From a checkpoint of a small spectrogram diffusion model.
Model: arch unet, activation silu, widths [64, 64, 128].
Data: trained on simulated modem signals in the audio band, 64.2 epochs.
Rows from block 2 of a small spectrogram diffusion model, named by matrix and row number. Rows with one number belong to one channel. Each number is 500 + 25 x the weight over its row's rms, rounded and kept within 0 to 999. All counts start at 0. Numbers have three digits each.
After each channel's rows are labels from the 100 clips, of 14848 (inputs lightly noised), where the channel reaches its highest value: "top examples" is what is common among them. Only what is clearly more common there than usual is listed. The data: simulated modem signals in the audio band. In brackets: how many of the 100, against the usual share in percent.
# convs0: first 3x3 conv (model.mid.0.convs.0.weight, 128x128x3x3, standardized in use, each kernel summed), inputs 0-127
# convs1: second 3x3 conv (model.mid.0.convs.1.weight, 128x128x3x3, standardized in use, transposed, each kernel summed), outputs 0-127

convs0.13:489500505456497496499536469531503494512510509530485505470485499489515484517493498518503475461482496520503467500504476557502511583504509529474504511458467483497493472533581518500461499476482488453520574480527527533533485494486476491514517508444516487532470500512487536471509495489499488520515515544519483486528485503479484507508432562505507497489489524509482496497485486492463501499480
convs1.13:471522495507492488493460505524539513547469530514550498467467497507440518513484508542525529507528505506481533509503478466494477435485525474516465480429517543489487506517489479436563518480470474409513494500524460496522488486507497504502525519503498485471516473491498505492496481486484486463507483515502497518480522478513465488508492501503529474514464493518481477520502485506503507492478
top examples: burst (100 vs 30.1); 800 baud (46 vs 17.5)

convs0.102:513512511481516506485456542528482497506542493461448504549481484473503487519508496520522499506559496509528532498530510442489495478492518510518527479527414457521477489443433520539480498498527503523515442484474476498507509506520496486496482525517497476487497483547487463510494501502532477512531556475506503509511488488506520513490515438526512516484513494509514490529475510488506494509503
convs1.102:505526537472509486539537485476514522541458522493516508487516499501499478508541496531493545498493553437538483509513497472490520530487526500483512516477510487469483495538561522482510500500481511470498485514501489439508480486501484508484520469523528550536488480473480499490497472538526479449470457519473502498516542502527514492517502463496498499555515501517521478542550504468529515534486
top examples: carrier: 3.5 to 4.5 kHz (91 vs 24.6); 800 baud (47 vs 17.5)

convs0.27:472532551474528540519482512542468480520575472462467485554484477474536505521527486504499489484503498475512464500527509459508491501467472491503473508516404494541519514491469529507497491507511494511490475504503502482496475509500495481524483465543519504526515480567514502492479499488523508498527529471490519494506477474493468487518525472535541518495482496493494511447528513503498522478479
convs1.27:454511533480525492515521487467489500504476492500508482483518487518556466515509483514507546480514543474489510547570520485489521504479493515472486510491485527498498503551524505484526486464482499464501502483499506485503436498500449504528509439508507561511502562501490498517470501520484499488530517525490514526506546490525482494521466486498552525560494530515500488510523526536487467497475
top examples: carrier: 3.5 to 4.5 kHz (66 vs 24.6); 800 baud (41 vs 17.5); chirp spread spectrum (27 vs 6.2)

convs0.109:548490518474501522487510503477504514498514486468531503509517512465552554504502500479513520499515486505460533517494485425476492448503484525500437533558439474515530510491441508499489540521529506482478501486516482453457518491520527505498498512557490496481478515470521479466495475526499524510487475495489470522490505519497501468509510483501517529501526513484562506492481531492467519510499
convs1.109:460531485487539519519459522542486496499527521474480507534484525501531466487497499516526473494532514489531502546482492550487484508507504485504507514515479501551482502516481542507529509466478515475527502512521489518466501511483522535500508496533547534459528491518557416481515473501521540482508494510499520450514521471503504500497504494498485532468482513444428511507503464510512486521493
top examples: carrier: 4.5 to 5.5 kHz (59 vs 24.9); AM speech (30 vs 6.2)

convs0.65:544501487526496465455464487481510542501478507499455503510514467516472502499492521482482508510494481508492530542494535489550480473567456452478483461499485486511464498504493488519532519560535485475484502484442460488515539481486518517470504514488486513517490552509490451492496511498502517522513534448492513558482513549514477502526498488514476504479524502494534527484502511485509491536484
convs1.65:501510532495503558484539509488511509511527460473477485498520474477514521508547448506474524510493488481523475493530529487510485515530494513505470471541553469521521505491488502527447499500534509518565499521524536508496506495423500511514529476492467493498484443488502510486524459463475525527489506507544526460514524500525525511511524494510527489521494511525442498457503515530501506511472
top examples: burst (70 vs 30.1); 800 baud (44 vs 17.5); chirp spread spectrum (38 vs 6.2)

convs0.83:497472487540516514507512495522502485540483518512476507510502454504467479503446508534498491508521467516502506464526508549553489509531466498503521503465480494518487495497480472502475480487483517506528506512568467437493440505519468474527498507480502514491501519469495471515491436489520506512484542531515482490516509535516443510542476463506516528491504511549509556500470473529473505501515
convs1.83:522506513467494490481481537510545488519497513492497484486475535491502521518464461497506507494478514514493498461506483478543490469487512503515451476524456496465514496475568515488514485483480507492478501502509457495491504490475493483451471472484484515517399543461477523482490548513473495511460472487478521501468502517481467521461552528524470485520465463494511456503488507489487513483499
top examples: burst (95 vs 30.1); carrier: 1.5 to 2.5 kHz (61 vs 25.5)

convs0.41:518504461486486498503504543489483474529582514487535498482514503531521512503468470490500423501534492488521528523510502480487474462477535518539462492522495526519500507466467482526532506504497511525547522514486497483465500504535513500526451509506470477516523480517468496491491520484484528511515506464466506496499491498511525511490521464463505477568469484495474473549484485454551484499490
convs1.41:519488516506514515462500474487528500494467487448508451539475507506480460545546483508507524534490542537522510501519521451480482494494516470519506486486498528534508484506463502507526487506529468436480453495494468442495490480499494517514528550473534487474483459481493522484478527476488461484523493459537485533493463512489496501469525472534485525504488469512505540487525487481500513455515
top examples: carrier: 3.5 to 4.5 kHz (84 vs 24.6)

convs0.7:514541542452493471521512490540493473512494496481436513559494499509491499514532497479535473486504526473478467511529521496483495457515511488503501462520439445535473482489439507526504540498519531527504501510503504481493503504520469504454465545511512491518488480556499475514494535524526506536528528475491501509507477523523450477492490469542515518541488496500490492496459524491484500497482
convs1.7:507474531535494492500549475495476494478504479476484497494473471518534486478459535498453526508489468513493508517497494471458488496507480496517486532507505505477511485492542498514517476524493496496500446512471460519521498504489533534515464489536520483544476456506517533485510498547511510477485515459507488496513490517500516519538453503485515547533484476499495569486531502405517503484543
top examples: burst (63 vs 30.1)

convs0.1:519485530500506517529466575521473471516543499474472486572487474509499496512526476520528494503560503489527508479535482469512488482493527522516524470518396494521469463471465530496436481493523490512516516494501507481489493505492483467484497462507507494524509486528507485511507505471482455517528530506519502528513473508523487483510515448502486504463504479530513516497506520489489514485526
convs1.1:456555516458503484509506479493471502491476497506526486516481501499494476491522515478499489485508515464497488532516501487494513512522499458503499513457491513542516530527537514507510471515476521511500511487518476500488508504509506499529541466481511512563477543515534388502503528502475515480525513526493529488492553475507476513527455500487491525545573515476485523508542473524481494493518
top examples: carrier: 3.5 to 4.5 kHz (54 vs 24.6); 800 baud (46 vs 17.5); chirp spread spectrum (27 vs 6.2)

convs0.35:530514518478462488454486513497482501510516457459478498510493514494481480486513457507469474484501481511519505511503505492518503502541502500567519462496526513505471483495433472523504498507508457499525509496519531537501522489518515516511526380496504505477518517481496488511517516544480491513544485508516489492503502497525513505506580466448489522467527508510471517498488528518475499516510
convs1.35:470515518492488458523530504495520508484518520504535504498537515519574491479534521509530479515468533509484507483466499508499469495494500522478471512483443511457465481491529453484500491505472490513495493527498527517487456492472491444514450542492480507474495495495460517508487499495503510521540531473458453553500471501519504486494477530485527475498542486559543507521462494501465491530491
top examples: carrier: 4.5 to 5.5 kHz (52 vs 24.9)